config.toml
model = "contrastive audio-text model"
dataset = "struck, bounced, scraped and rolled objects made by modal synthesis"
train_examples = 78125
gain_aug_db = 10
noise_aug = 0.002
n_mels = 64
hop_length = 160
input = "log_mel"
spec_augment = false
win_length = 512
tokenizer = "word"
vocab_size = 50
loss = "softmax"
embed_dim = 256
encoder_arch = "swin"
encoder_norm = "rmsnorm"
encoder_norm_position = "pre"
encoder_activation = "swiglu"
encoder_mlp_ratio = 2
encoder_head_dim = 16
encoder_fused_qkv = false
encoder_bias = "all"
encoder_qk_norm = false
encoder_parallel_block = false
encoder_inner_norm = false
encoder_moe = "top_k"
encoder_num_experts = 16
encoder_moe_every = 2
encoder_expert_mlp_ratio = 1
encoder_experts_per_token = 1
encoder_shared_expert = false
encoder_patch_size = [4, 4]
encoder_conv_stem = false
encoder_depths = [2, 5, 2]
encoder_widths = [48, 96, 192]
text_encoder_causal = false
text_encoder_width = 192
text_encoder_layers = 6
text_encoder_norm = "layernorm"
text_encoder_norm_position = "pre"
text_encoder_activation = "gelu"
text_encoder_mlp_ratio = 6
text_encoder_head_dim = 64
text_encoder_fused_qkv = true
text_encoder_bias = "qkv"
text_encoder_qk_norm = false
text_encoder_parallel_block = false
text_encoder_inner_norm = false
text_encoder_moe = "soft"
text_encoder_drop_path = 0.1
text_encoder_num_experts = 16
text_encoder_moe_every = 2
text_encoder_expert_mlp_ratio = 0.5
text_encoder_slots_per_expert = 2
text_encoder_shared_expert = false
text_encoder_positions = "rope"
residual_init = "scaled_by_depth"
optimizer = "cautious_adamw"
lr = 0.0019
beta1 = 0.85
beta2 = 0.95
eps = 1e-08
steps = 19100
batch_size = 128
epochs = 31.3
lr_schedule = "cosine"
final_lr_fraction = 0
warmup_steps = 380
weight_decay = 0.1
Rows from block 2 of the audio encoder of a small contrastive audio-text model, named by matrix and row number. Rows with one number belong to one neuron. Each number is 500 + 40 x the weight over its row's rms, rounded and kept within 0 to 999. All counts start at 0. Numbers have three digits each. After the name is the row's rms in percent of the matrix's.
Before each neuron's rows are labels from the 100 clips, of 14976, where the neuron reaches its largest size: "strongest on" is what is common among them; "peak in band" is the frequency band that holds the peak. Only what is clearly more common there than usual is listed. The data: struck, bounced, scraped and rolled objects made by modal synthesis. In brackets: how many of the 100, against the usual share in percent.
# gate: MLP gate (encoder.blocks.2.mlp.gate.weight, 192x96), inputs 0-47
# fc1: MLP up (encoder.blocks.2.mlp.fc1.weight, 192x96), inputs 0-47
# fc2: MLP down (encoder.blocks.2.mlp.fc2.weight, 96x192, transposed), outputs 0-47

strongest on: action: repeated hits (40 vs 19.8); white noise (32 vs 8.5); pink noise (29 vs 8.6)
peak in band: 250 to 500 Hz (33 vs 12.5)
gate.54 097:532544474464475516512529506514543501521543469543466461470525474481540485561488533458529577580500493455456473467506459514525568549552486392534465
fc1.54 110:580461486561557500477476520484437445423508488545481467497516507454464474460482529513488522478510486569493580536510510542493493443447459556456467
fc2.54 106:556527530473504598558492535472462439479507489534500458498484549478460432438520501480542532488527510447490470495505411475476498505528462432519494

strongest on: rolling (48 vs 20.1); bouncing (45 vs 20.2); rubber-like damping (37 vs 16.6)
peak in band: 0 to 250 Hz (47 vs 12.5)
gate.182 101:526485452454504451517545458440504463429489590516413528532459573407479442505504506520553515530492449491548547480431559490564553479505554495495490
fc1.182 083:393540532465529458503573465462536517502433577479506633549468548427485497544519443498478536517481508476508501475511515460498555475446513525468468
fc2.182 090:582471523512456512485448517510444517471411524546456475535550494541521472475497472506469510535450462517464509464575512541511492492547476439485509

strongest on: bouncing (57 vs 20.2); rubber-like damping (41 vs 16.6); thin (high-pass) (35 vs 11.7)
peak in band: 0 to 250 Hz (39 vs 12.5); 250 to 500 Hz (32 vs 12.5)
gate.165 077:536485477565570466536489450412569529509469534433492464505456520546439483522505483539546495486489514506569505537482514483426511529491500485524489
fc1.165 066:414496476440561475444549510511438484487496522448540583485447507425469518508516465494503497515454484483454490472514504576520521512486525507506522
fc2.165 071:542493507488455510527457519455504459489426504546532476460435493495541529454586519488522473537480521440478561522464412490533461508506446529481395

strongest on: large (71 vs 33.9); bouncing (44 vs 20.2); thin (high-pass) (38 vs 11.7)
peak in band: 0 to 250 Hz (74 vs 12.5)
gate.97 102:480541456480449443581522540522531452597471502431519506538449443540476504555447456483475432491540557520584496501471590483517477521568516528481456
fc1.97 071:390460487480517482537565458521519548504510439389492474481469465527500535498508509491520541447520486486509530486494455517463511493543543445486445
fc2.97 070:415505484482452455548576488547471558545486508505500508485534461501508589587456460397501493535456487569494475495545527497561464518492504487526487

strongest on: striker: soft (77 vs 49.5)
peak in band: 0 to 250 Hz (40 vs 12.5); 250 to 500 Hz (34 vs 12.5)
gate.132 086:452509500525534475502495457512482477491427461501464574569436527473563533453498443558482487521481458479552542561513583504479489463480540515476497
fc1.132 073:563411530489456498531462492497425560556513500489519533539558503487496461448474518516510502505438523530527490507515501496485576501480457501423545
fc2.132 072:507489511482484538501388521572529393500502441551468442485515527499507475535483458483489462577506469494511438397451456477555508511517484502470576

strongest on: striker: soft (75 vs 49.5)
peak in band: 250 to 500 Hz (52 vs 12.5); 0 to 250 Hz (34 vs 12.5)
gate.163 098:464481452493420468537592517501503559522510503515488573551526522513490496562499484541454478535469531501576476452484623519450547516528571449477441
fc1.163 094:482545449535569528497463563522463450497489477449567419478481494436466532458436479466508504478559465526474552542566430519491415509467460559526526
fc2.163 093:558465495484555513438547446476525540476525475455508505504444512588504515495538473469556528489518520538483514554513437433491505487459460498544435

strongest on: text has "noise" (42 vs 17.1); clipping (25 vs 7.7); text has "clipped" (25 vs 7.7)
peak in band: 500 to 1000 Hz (39 vs 12.5)
gate.90 128:553411458516478519470458532518480438465558493561424432487484529509492496507485570513519561539514507550455553489454482531543549512531496479477418
fc1.90 131:538451429544432504544528509549496415496537483517461435517443521484518461441438505479537518526521468553489582529477511549531475482512493485481448
fc2.90 132:456507532452577506455473508469456492500506488465534502517523477443470462480531512477481449405616544435545439539429530427495433515468530524507552

strongest on: steel-like damping (89 vs 16.3)
peak in band: 500 to 1000 Hz (51 vs 12.5)
gate.22 090:559460473525522462480577523515498508484400471446447562542541502536476556457509424456482440567558482536537524530523519529511457514520533433494436
fc1.22 094:532500498501512446501494549500540499450429503449572528537520492514527548468492450479473419515565511583536506518443509521434436539512504495507470
fc2.22 097:556477511445498565513541541524458456537446467454514538487559447535448549502477492444493522557543514484486504515535476496515469707549531492512480

strongest on: repeated hits (49 vs 19.8); bouncing (42 vs 20.2)
peak in band: 500 to 1000 Hz (34 vs 12.5)
gate.50 099:510477510501507477434380479527585510480516533541514498486475526485464454480435510525467492483456426538512463529555507520434448470503533529563591
fc1.50 102:449441475568524557519494516481484522540453488477550432503472557555460489527480529620549494526472428554534530444516538580487520488501494544467513
fc2.50 100:520572505443470515545503471515482453534504498526496540504533495561528412538590494470435528479578522428494429516508496431532509509511524490496612

strongest on: steel-like damping (58 vs 16.3)
peak in band: 500 to 1000 Hz (38 vs 12.5)
gate.79 091:504528526464523524467509492487581437481451503542479446487494505453496431486480511510476491543541451543506493547494529449567462450467585527515534
fc1.79 100:522454482589505582462508507463541528498515440555447503449538536555493500554494579527488519594469434552495416449504477514474561513539530436516469
fc2.79 102:503507586458566503448515487521505454503483522476480494497511493517461500523529516451489504441639534522509466539501453422495487522517515475527481

strongest on: repeated hits (60 vs 19.8); mains hum (46 vs 8.7)
peak in band: 0 to 250 Hz (63 vs 12.5)
gate.185 129:561557495465488489484505550569555483489515528489478468552526477491489542503527478439480450433557542447482507504497515488470488513564557412602477
fc1.185 118:524507483486477504495504433469548560449521479566460508524553496486578577486538488492526525505518526498532512524443495500461459500522555434517492
fc2.185 124:523495446518446444592576543540466511478482492414456476478548448527466472523471513441492477571464476544518507429492543509544533454549528460511449

strongest on: glass-like damping (39 vs 16.3)
peak in band: 0 to 250 Hz (86 vs 12.5)
gate.133 116:458532437540530498517482566462470448510498446486484454469391535535426541483537525557464520430530530551506546481483496521444490547558577534454472
fc1.133 112:489485467542467493533469543456477509545497492478485508555477508518492471535469491524477421535485477535607518417480605544509486529536470496538497
fc2.133 110:448478474476553500464514517574512522489553513515528528529563456448555514584435512444481416489504509516539469569460614495519464474437495487508506

strongest on: repeated hits (53 vs 19.8)
peak in band: 250 to 500 Hz (39 vs 12.5)
gate.0 109:485509505516372503552545550558564508584494512516553504491570399552515521506435514471438502479552510508485535539557529562454512488513533464514463
fc1.0 100:431538494459457510517540562558527494553513547501580496452531452491480439529452563460493496493494508520441523484544514547479515481535504552546473
fc2.0 103:402482524520421505489511456528563489566466521558551533546496514502501454524449515617530512438550501500441502476552564546488513486503492592469472

strongest on: medium (60 vs 32.7); bouncing (43 vs 20.2)
peak in band: 250 to 500 Hz (41 vs 12.5)
gate.92 057:524484546494524438525449471564499377526485499422425473473502490483480498516456456466540536425568526514477551517516481490541533477506478521511446
fc1.92 046:505510537492416484402481545511418512507488465477561495541516496469470491444529493567431451530495503508450467493453473538514514470500536426476461
fc2.92 046:507446492457530480507532511551481483474560508434492497530436533471472443516506414486479485505534434538539457554520533518452445475462461469472528

strongest on: steel-like damping (69 vs 16.3); clipping (26 vs 7.7); text has "clipped" (26 vs 7.7)
peak in band: 500 to 1000 Hz (43 vs 12.5)
gate.39 108:512480500512454486496573466552472478525497488493499567617527512509488528414471409504525411503517492520573488467523574542473529465531532459450503
fc1.39 099:536488540523464497495584502543444482448495420515520587546583495516512508427487435486476451535513474516529479491496538549548536441501543411439520
fc2.39 097:482509484481446447529532495560497438521495485509480558545557533495428472521473435546479519458570525501491427483488541497374532523527551498499552

strongest on: small (70 vs 33.4); repeated hits (60 vs 19.8)
peak in band: 250 to 500 Hz (47 vs 12.5); 0 to 250 Hz (34 vs 12.5)
gate.162 091:485439489557537542478534504463548487528508483516453524521531551496499491435429444526496525538482412566535502552553535544488502456465476468481500
fc1.162 095:539457505549516505531466485530439531515480400466490580494491483525487495544498499512485436526443460479547462456572551523532515471487503546429586
fc2.162 095:538527414478432449495551530599500466460481555542443485498545474563528473509490444448542489524434532489489457435577495507503552472577509476563496

strongest on: thin (high-pass) (90 vs 11.7); scraping (57 vs 20)
peak in band: 0 to 250 Hz (91 vs 12.5)
gate.152 072:435523487503523475459508568502533533560493570492507449451464512549469512466484504497530473479542522480476535468573496530477518538569497553521463
fc1.152 073:584493582507498468483440501499525550472471521560435513507517526483522489560501499430412477474493532517449481545440544495530448486477413442478393
fc2.152 083:466442487514508429474465507533550527463564463471460515483460511491526511525570501544487506488420491487499537505489525487487550480489538493451549

strongest on: membrane (37 vs 13)
peak in band: 0 to 250 Hz (50 vs 12.5); 250 to 500 Hz (46 vs 12.5)
gate.99 083:500512472559407516496447488556540533565451494581500538493456521594511531470491540550488473522476432472507505461535557578475469550564553515493538
fc1.99 091:500506498430516460517562490481427464476516568424526478543549493398452500457508419479553495450511561504505556515488458474528496456452500497496467
fc2.99 093:535556613493507459441413489488513452505520513457501489473500522567469454466529490493501563464568510534444483523538416463459465499542532536531542

strongest on: string (39 vs 12.1)
peak in band: 1000 to 2000 Hz (47 vs 12.5)
gate.7 089:510568504481487450543485542500441450536532510458548528452537509508474468523530430475483482489545536480491419449525456464439586560507565516492591
fc1.7 094:441467555481431573499525490537514531534462446492587550501500489480552496478439521481388464506532432482453546507554453519437468497488541466446498
fc2.7 094:438490496456522484508446582558507509505458525480523452493524479437479517531488525481471495479497516453423544530519523493453468513527492500572424

strongest on: bouncing (88 vs 20.2); wood-like damping (37 vs 17.3)
peak in band: 250 to 500 Hz (47 vs 12.5)
gate.4 113:455527465548550496529542596452440490466443499462513499525489486503479552534482520512428430574530493567528545395496524530436479489530523498446454
fc1.4 108:483485514496517465520531452462583502460431532548459525480508480482457489549496562517435467590464427545556473452491508450519523493521577506532542
fc2.4 104:491530444484496499531555533520496556507481527532532511481529452474503511557553551512442503441493468411496517467514535553443477472539495462511514

strongest on: medium (61 vs 32.7); steel-like damping (41 vs 16.3)
peak in band: 0 to 250 Hz (46 vs 12.5); 250 to 500 Hz (30 vs 12.5)
gate.8 095:491478470548483535485436571521451489529569456479562467471495515498493480530438523540490476479453484523483488410544545577459507553574462548492550
fc1.8 099:478500569497517470493472456492502455565533509526496511499543563505537432490493442463465483487496486528493441476463461430469547457464511507443505
fc2.8 095:504480507531429425525458530520517470468494477500438513475505513530500498483542529515451571495503481489434521445517492486459511523574585448502532

strongest on: repeated hits (58 vs 19.8); plastic-like damping (50 vs 16.5)
peak in band: 250 to 500 Hz (35 vs 12.5)
gate.10 103:424508509524546496505461545536595501471451556431515523500501457501476554553388505467490480484541464590487570486600493544540451465499502500525436
fc1.10 086:529474479504428498551456540545483515534552509539534528497566490500507489521485576430421506511555574487451534510486527533453493559525421481505446
fc2.10 088:424482505517506463412442518463594463497493517562529484488454548459440465531483517574566493436516479497480449482520494521492540471495497525481521

strongest on: striker: soft (75 vs 49.5); repeated hits (46 vs 19.8)
peak in band: 0 to 250 Hz (56 vs 12.5); 250 to 500 Hz (40 vs 12.5)
gate.156 095:436464484521582468497500562451510506477419534442507463560436478492472520508457500534435409509510524561605508492486559523461443532512498521457464
fc1.156 068:505533497549431501563522551516393491515532408487540462501459504480525541461524538495500482494573499452482560489513490511471474556482488562434453
fc2.156 077:446498417530538489453555522539525494483543499508475521511536478509523521521444486450496504513481474568485484526519542529531498473472484554531506

strongest on: round plate (42 vs 12.7)
peak in band: 250 to 500 Hz (33 vs 12.5)
gate.77 117:398529532542541465507463495507508530508440464488512597509541465502530558549494493495397476540457504540557451447520543467513476518496463529497445
fc1.77 117:428598516470507474493457507501559498569473518450516552507496517501482497519518398519511507477521532470489425499490520440491498545494430527573468
fc2.77 114:523474560500531475518491493495444449514521510466535423500546511531467484402490509480534526409558539581473468514526492438511451582503529519515567

strongest on: bouncing (43 vs 20.2)
peak in band: 250 to 500 Hz (43 vs 12.5); 500 to 1000 Hz (37 vs 12.5)
gate.78 097:477503554482483458514455455547502508534449482459499561512561462531509470606471504451404466461499452456527472471534482459504502459509522490475475
fc1.78 111:433516542423533473509475455523521477497459527486586490494505460415556452472528462464453495445530552458486485580486429461471456502439466536485475
fc2.78 110:428502486489494528592478585510463458537551466443565465496478508381436558473458558524513471460549517498498565513433541520520466511447463470494423

strongest on: text has "noise" (37 vs 17.1); string (36 vs 12.1)
peak in band: 1000 to 2000 Hz (30 vs 12.5)
gate.181 100:533415571453537477455495417448529603487455548501485507477507470496530532536549534466506516516441488432528502478450486499493527474489545469454487
fc1.181 112:545544483516520512520488483479509502525504432549433499492480507508496520490505490518448468510528533561516471511443530478553469546493416493493421
fc2.181 107:498521519539474520570486494495557379518512506456492512477515511488484444537425467457507540570460435482494484448602450511505504459545505517528490

strongest on: reverberation (81 vs 25.2); text has "room" (81 vs 25.2); text has "reverberant" (81 vs 25.2)
peak in band: 0 to 250 Hz (55 vs 12.5)
gate.139 087:443543443470525477494444535531494473511500525494462477492482522454520512555522511510496532563475532547465454447485442467462567530551475522478469
fc1.139 088:511503463469592459443469495509497454464479541440557444525414413516499490484513463509537508444479529515542513596484520481424474507540508532601515
fc2.139 095:483408532526514507528503485467462528506536426512521528499522534477418448450469502508552483464463475476529428484485506468499545450472477459448508

strongest on: rolling (61 vs 20.1)
peak in band: 0 to 250 Hz (58 vs 12.5)
gate.141 114:440484480501539473493520464470516493435524537482544549497482523424556481534454464551568532489452459522486515514490493522482484511464510577481477
fc1.141 122:601475509522441512431536507527453523509489484522457468495578490617464525462518567455471481486510519464523511463489504513509519480533578424481485
fc2.141 126:404500536522558502461470487501612456485566477556516475532422498441521486543527485564530519504568566513525475545498489514464480548483459563506505

strongest on: large (83 vs 33.9); repeated hits (47 vs 19.8)
peak in band: 0 to 250 Hz (82 vs 12.5)
gate.9 104:459534490509513491562498471454506538547484460481570503462505489533496531465542430523487417458479525518587452487478553499482452537506560549473604
fc1.9 108:467449523600509537525499486498515509565545432552519513511441476535511442527464539522402483522494448503587488505527545501501456509471528495485525
fc2.9 109:472462498533493518536561516543521559519527467451503515534583413504527520527451452479469455599496445549517520518540561525487462465465458451507483

strongest on: repeated hits (45 vs 19.8); string (34 vs 12.1)
peak in band: 2000 to 4000 Hz (61 vs 25)
gate.120 095:462520503496503516568509496498451448513551463516499491524470496475553410523528454516508504549443495450490469493487495455533496560482448499503532
fc1.120 100:548511532479434551566567428514477515617529457483489482504543442554537445543529528497492495516461487396487503499488551506571531448470456449483520
fc2.120 097:527482554532506439512450502492568524467457498429474439456528467549500499500515532480508460625489464591506519530499471485534469509527450489486488

strongest on: round plate (37 vs 12.7)
peak in band: 500 to 1000 Hz (49 vs 12.5)
gate.24 084:453477468499557543440483549485536439457441543477459459514434565440485499477484450538557562582530456568503518527530473508509546500473489488558504
fc1.24 073:483427465483503483450477462541502529479509475498457521521518474509608532526460520473559508542514484548460534489534490539535546535486506567455464
fc2.24 082:522516520509541493521570502550464496472509491477485488454596482448518510444377540460476584509538460552474470534509559536457429505517492503542582

strongest on: reverberation (60 vs 25.2); text has "room" (60 vs 25.2); text has "reverberant" (60 vs 25.2); membrane (43 vs 13)
peak in band: 250 to 500 Hz (47 vs 12.5); 0 to 250 Hz (31 vs 12.5)
gate.21 100:465546480500573426517539506462477416442470475493478537489438528466483481500554503559521516471465507474509481457536475483477527515520619565459527
fc1.21 092:479541500515557503492495465480540495515505492451500526409498476438475477508522492420500545504484472459429536548536505475530483501419450548529461
fc2.21 103:567527460457548472499521505439410498441427470507456523436510501540479551437604488467535483534512532469489480485486440459496520529544481471527456

strongest on: striker: soft (89 vs 49.5); scraping (49 vs 20)
peak in band: 4000 to 8000 Hz (91 vs 25)
gate.29 108:521511450506575543450464537466482489451516529516473483470467496492490488527487522426554498512480469468479468483519477479573496536449441514529498
fc1.29 117:516517506484461498470488529442485531542515519549542490524496587486478507528510500514455490500493499572495480386451501489443574534542524478427510
fc2.29 116:536522465490530496543586478466518494467573525488506542508452503520505529469516495454541508499529512553501547556493421505472550515460493444520459

strongest on: reverberation (69 vs 25.2); text has "room" (69 vs 25.2); text has "reverberant" (69 vs 25.2); large (61 vs 33.9)
peak in band: 250 to 500 Hz (59 vs 12.5)
gate.131 097:428516494505476469483514506547455460482501491460477465577502497526513526549491446563555464446498522490567443476555497483451540513547559503466559
fc1.131 095:411496463452490448464557476535475434441516499499493509543470528495521505505532464552532513497462503494500501478541497469501549510542541523473544
fc2.131 099:423556549561461435512480480516621452535560547518528539538503529475474483570435473537486497467494458510519508477514528522482468481468536528475526

strongest on: steel-like damping (36 vs 16.3); bar (34 vs 12.6)
peak in band: 2000 to 4000 Hz (54 vs 25)
gate.27 098:513527502520479559555576577507517508456526490500490527456514534385482472472504515511525500519481491455474500523539490563477506455463454474521489
fc1.27 097:455454570504556469501454444445535550489451519532441528498476462502544518498556519505444517509480558567522506499420501466465482518514453519480383
fc2.27 099:522523478529583447428494444483533513465490507542432526485555534561533547533574452496429533515510482489502454562430447421416489496478478508531462

strongest on: rubber-like damping (47 vs 16.6); round plate (34 vs 12.7)
peak in band: 250 to 500 Hz (30 vs 12.5)
gate.150 100:515517466480540603502515519492470487518442569510449495501442592475396500470543519531549556477494476503459534510498459474520557468512434402523510
fc1.150 109:525472511485466440461461477456463573428532477529500551483564444550527547566538541472474470526467548457517466456480523488530521577522550511458499
fc2.150 110:494469491520494467546546486522532502487456543497477439476477531499535511400447436514565521548451472587513521474567494538488507452547450524517538

strongest on: bouncing (47 vs 20.2); repeated hits (42 vs 19.8)
peak in band: 2000 to 4000 Hz (54 vs 25)
gate.41 078:564488549493485488489448463543469487593528529492428490496531495570518427593461505480498457446507478474530462517503523451527540464511458465521500
fc1.41 076:488493546454534485536563391487532435541524530506518485489463546477543489419515445459502553398499465464476509531519452495469475485419531549516457
fc2.41 088:446495505477461479556565511548472503519561505535520471491527471404482546511480532472547446470509529483505569508452532511548523514445521468446467

strongest on: membrane (31 vs 13)
peak in band: 0 to 250 Hz (37 vs 12.5)
gate.174 099:505531426520478480463446527435501507495490500511519505502540579520479528572504486513482519579499445471481506411518466479509535542528547510531578
fc1.174 097:567542614438514524469487524532488443505448533526523413530478487462513494477478504449521459463549513467496493502488471470541470478477455485485498
fc2.174 101:476506499523571534444498489499563519482431530510501530512451535538553509578506474469470503536510471484493465537437512502472470452474474504550492

strongest on: large (61 vs 33.9); round plate (48 vs 12.7)
peak in band: 250 to 500 Hz (75 vs 12.5)
gate.64 098:486512569514567570465505553477565502484434546491530498582433525446499425497507461529491463526485459505521504538477517521470462455466387415566498
fc1.64 106:519487459478510541508545496486478446562442548458504476516428579551406482451511539551551563490535434480453562492495459479539559493534511462510525
fc2.64 104:420543485486490547474448515491473531483511459568501555529512510494539511601563545495419475570480510433505485458419489471555521521459487499472483

strongest on: steel-like damping (72 vs 16.3); repeated hits (48 vs 19.8)
peak in band: 500 to 1000 Hz (36 vs 12.5)
gate.145 079:545549493455470473492462553531469441473471554472518586533496516416503516425491443449538500472571536483477528520553504471486527512530439477556561
fc1.145 077:462501474492510535527454473491396497590487486486509514539518547528495475549559490535494598480437536473455541475480476472498571488464419514458447
fc2.145 080:488501547494587608465430505504455501509606497515513555510495516501510487543521453478508474466534530511547457516473540461571519474449488429421526

strongest on: repeated hits (47 vs 19.8); closed tube (35 vs 12.8)
peak in band: 1000 to 2000 Hz (32 vs 12.5)
gate.187 090:525493581498517541510534514548507488461461509422433459552519442561475524491567480473507473421515521472526487529458515489480514454532534406506497
fc1.187 096:540505498530421424494464535499563518456543461579476467487553496511498511441502490483516490482566561526485481505445472507443442541534463482493445
fc2.187 093:573488463447473505542561523511408473486443508453517507438504461524457573462452545407486492522463467531495501443571463500557473557578512488542507

strongest on: thin (high-pass) (47 vs 11.7)
peak in band: 0 to 250 Hz (41 vs 12.5)
gate.135 096:442539478461466511530541563485468508522535482439497565483557511426444467498500487528513420511462470517489427395513550514516564451527546519476581
fc1.135 092:523446464497529491463469480462516438416493494527468465500459551497539459553483555517472534629484449505506538504494437479549525545502522556550511
fc2.135 092:529483471536514432469484537576509441432562504468447476478460479445480566521513485484455477499509497569512574463536531519547545501491540434441545

strongest on: rolling (41 vs 20.1)
peak in band: 250 to 500 Hz (39 vs 12.5)
gate.20 117:559488521480493586488542489452458502509469525486526477517529548450477460468487493509553529454567420411451531511523472486516504424428499447505517
fc1.20 118:449512482506569524448568557483517545482459596472521533550526530529522512546510448494496519552487495493489460509550483504425554490467460417542485
fc2.20 119:505515471562543571454476618477448514459499449502507514511495494509488480607516523502443491505554548503485445508420556543537455560453471504502458

strongest on: glass-like damping (38 vs 16.3); text has "noise" (36 vs 17.1); ring (31 vs 12.6)
peak in band: 500 to 1000 Hz (30 vs 12.5)
gate.1 105:525443429524546483515545482455507541443484520499488491544484470511485529466516477503496498529512598545571527544447548527462452546517443480495444
fc1.1 114:461587515439526491429456499488548466498523542549574462478478501455537471523480473464504501486494484457438470479525409457487453555463520535575549
fc2.1 106:528482414520468495477531485504574541457538514489489421519462503543494473498498521510551506551471517581510547492515483531477549464560428489508423

strongest on: mains hum (52 vs 8.7)
peak in band: 250 to 500 Hz (78 vs 12.5)
gate.177 095:562467487514502542531452486479500558446527513564449496447567536479455541538530582517528540498452433490465555485517484568487554496514465480519485
fc1.177 100:482505404551483455497529518480487492546471520498523534510504557611461495513504458537559506480485486480488497426570499537454585543546592480507541
fc2.177 103:518531466492452498539526576511439475536515456448548522474479450429412556477470586543518492457491529503472488451560519579538539491524551483426481

strongest on: round plate (43 vs 12.7); bouncing (42 vs 20.2)
peak in band: 250 to 500 Hz (49 vs 12.5)
gate.91 098:493510579517547588526493550494538473504457520500497486534436558417498476480492488558482472501545483523541486549495494536457448431492423457555436
fc1.91 103:480505563526474453505483479552498520509511444479532517529551446512608493538445410458461427505502540508535460530531534496509422484453494554444466
fc2.91 106:519467477532483525560552524515493491510466525471503433482481505469485497376423453530573541466503478533511541517577511567455461462522467517523557

strongest on: bouncing (46 vs 20.2)
peak in band: 1000 to 2000 Hz (36 vs 12.5); 500 to 1000 Hz (35 vs 12.5)
gate.6 104:489477559437536475467525436510505522456447595469515493535502458489545443538520526464506432498457483423546471472483522472458526472503564497480555
fc1.6 108:528469442514483585516539539468436487501513527510491411492453551483467518460532530579537544512494503531455579460455454561474542525521457419511531
fc2.6 107:598511568535472475447528437483519536469498499536464510515580481571550465490506446461436534488509463532544457476596454457469489526507521519543577

strongest on: repeated hits (84 vs 19.8); string (32 vs 12.1)
peak in band: 250 to 500 Hz (40 vs 12.5)
gate.105 087:475516477443421486564561543421582546465464555570500499591451522422564556498512489458451541519577547458493579503460515486504502555525516444477431
fc1.105 084:462534497449420464545541521414585584549434531497571515480527515477530587498539463451455505463533542485463537502451493498416506557533493472550418
fc2.105 095:434458517546483461497482471564522490520457418475455498511538519487516443579478468520512484547507460471488468471478608527555507441481549534411506

strongest on: rolling (48 vs 20.1)
peak in band: 500 to 1000 Hz (32 vs 12.5)
gate.47 051:512537467443479514522492459475538538477495519560551511484555561446468539439479518494479506511463470547478572503513518548506474413486608492574540
fc1.47 049:466517477533513552429457491547584469506526458475536485462484474470506466482481535488495521482453455489490478537536479520559474522490552493506533
fc2.47 044:497458439515514534496484504459434492480477514504498497548578570507439494452489480463585453603487491487574506509427474513532558563523436469514539

strongest on: small (60 vs 33.4); rumble (26 vs 8.5); pink noise (26 vs 8.6)
peak in band: 250 to 500 Hz (78 vs 12.5)
gate.35 095:503410512576551561464437541478446559501537472550502457490491491536546471463497541549438516519476539584485417497497492518428487507457431479497492
fc1.35 098:521526480483521532555510529463571536475529538511464499528488501508471422655560546529415522561484504505495454512441532507459526549488440450603491
fc2.35 100:497567514478535501483530445532464517519557514499537488544452512508551483461479453402542507459391522516508541546490496495546481522478454516496503

strongest on: mains hum (97 vs 8.7); rolling (43 vs 20.1)
peak in band: 250 to 500 Hz (97 vs 12.5)
gate.175 123:520532561498488480473458498547543486490537496539465552494580511381572474514492472433475509506520503529477441532492488504498471473451423509516505
fc1.175 113:494470491505472515520485440531432468514574577494464521473498554509511504540545517489559572454498482478451497494517488463524606496500427514546499
fc2.175 111:461480583466540523485505447515491556436533557579432482488497468494533521521555504408513483498461522469555484492443477501527486543513486484527463

strongest on: bouncing (44 vs 20.2); repeated hits (43 vs 19.8)
peak in band: 250 to 500 Hz (30 vs 12.5)
gate.73 107:528518559477581559484472557482494487490446492467472491493497540440465474516502488472516455456505436469504497492573468480557507431437509503501548
fc1.73 100:443549507529445488513469505516483422473502443532580510472474533457556561413452469480482535450586469554471548495516454524535479495493504594449484
fc2.73 102:431507507542441456601482548559485420475521465522496503463525450460537515508477525465497485530452472423474512382510520526572479535557510533495539

strongest on: membrane (33 vs 13)
peak in band: 0 to 250 Hz (48 vs 12.5)
gate.149 080:404501500467400482480516473507508583553418529554566506515533504500524522408512458535470523494485514476517508486540495534494462532540530523473527
fc1.149 085:525507537576513556479436512469474513515528477556504546444529529487580520461440485450462523511515425537475495541521473552576457521405525533435501
fc2.149 086:513462442520509520521520454440562547577530476466494593480447568493449564464466486551496515529517455500496559512476507462481576455458519465459462

strongest on: reverberation (69 vs 25.2); text has "room" (69 vs 25.2); text has "reverberant" (69 vs 25.2); one hit (55 vs 19.9)
peak in band: 250 to 500 Hz (46 vs 12.5)
gate.56 107:379512497487532509499490429531499472520531527483507518579449543520561449575486426526508517472471510476529454467487509470417545527531495536504574
fc1.56 109:480507525512429482539578511525474445507467442433523509583497480518531508511533441560494446473527540476540481532496527538427496501513560444472519
fc2.56 109:456527562576447503533421525543611458551497532522518514532548519455535468560458473524445440491520457444538512435500541490534443491499505523489552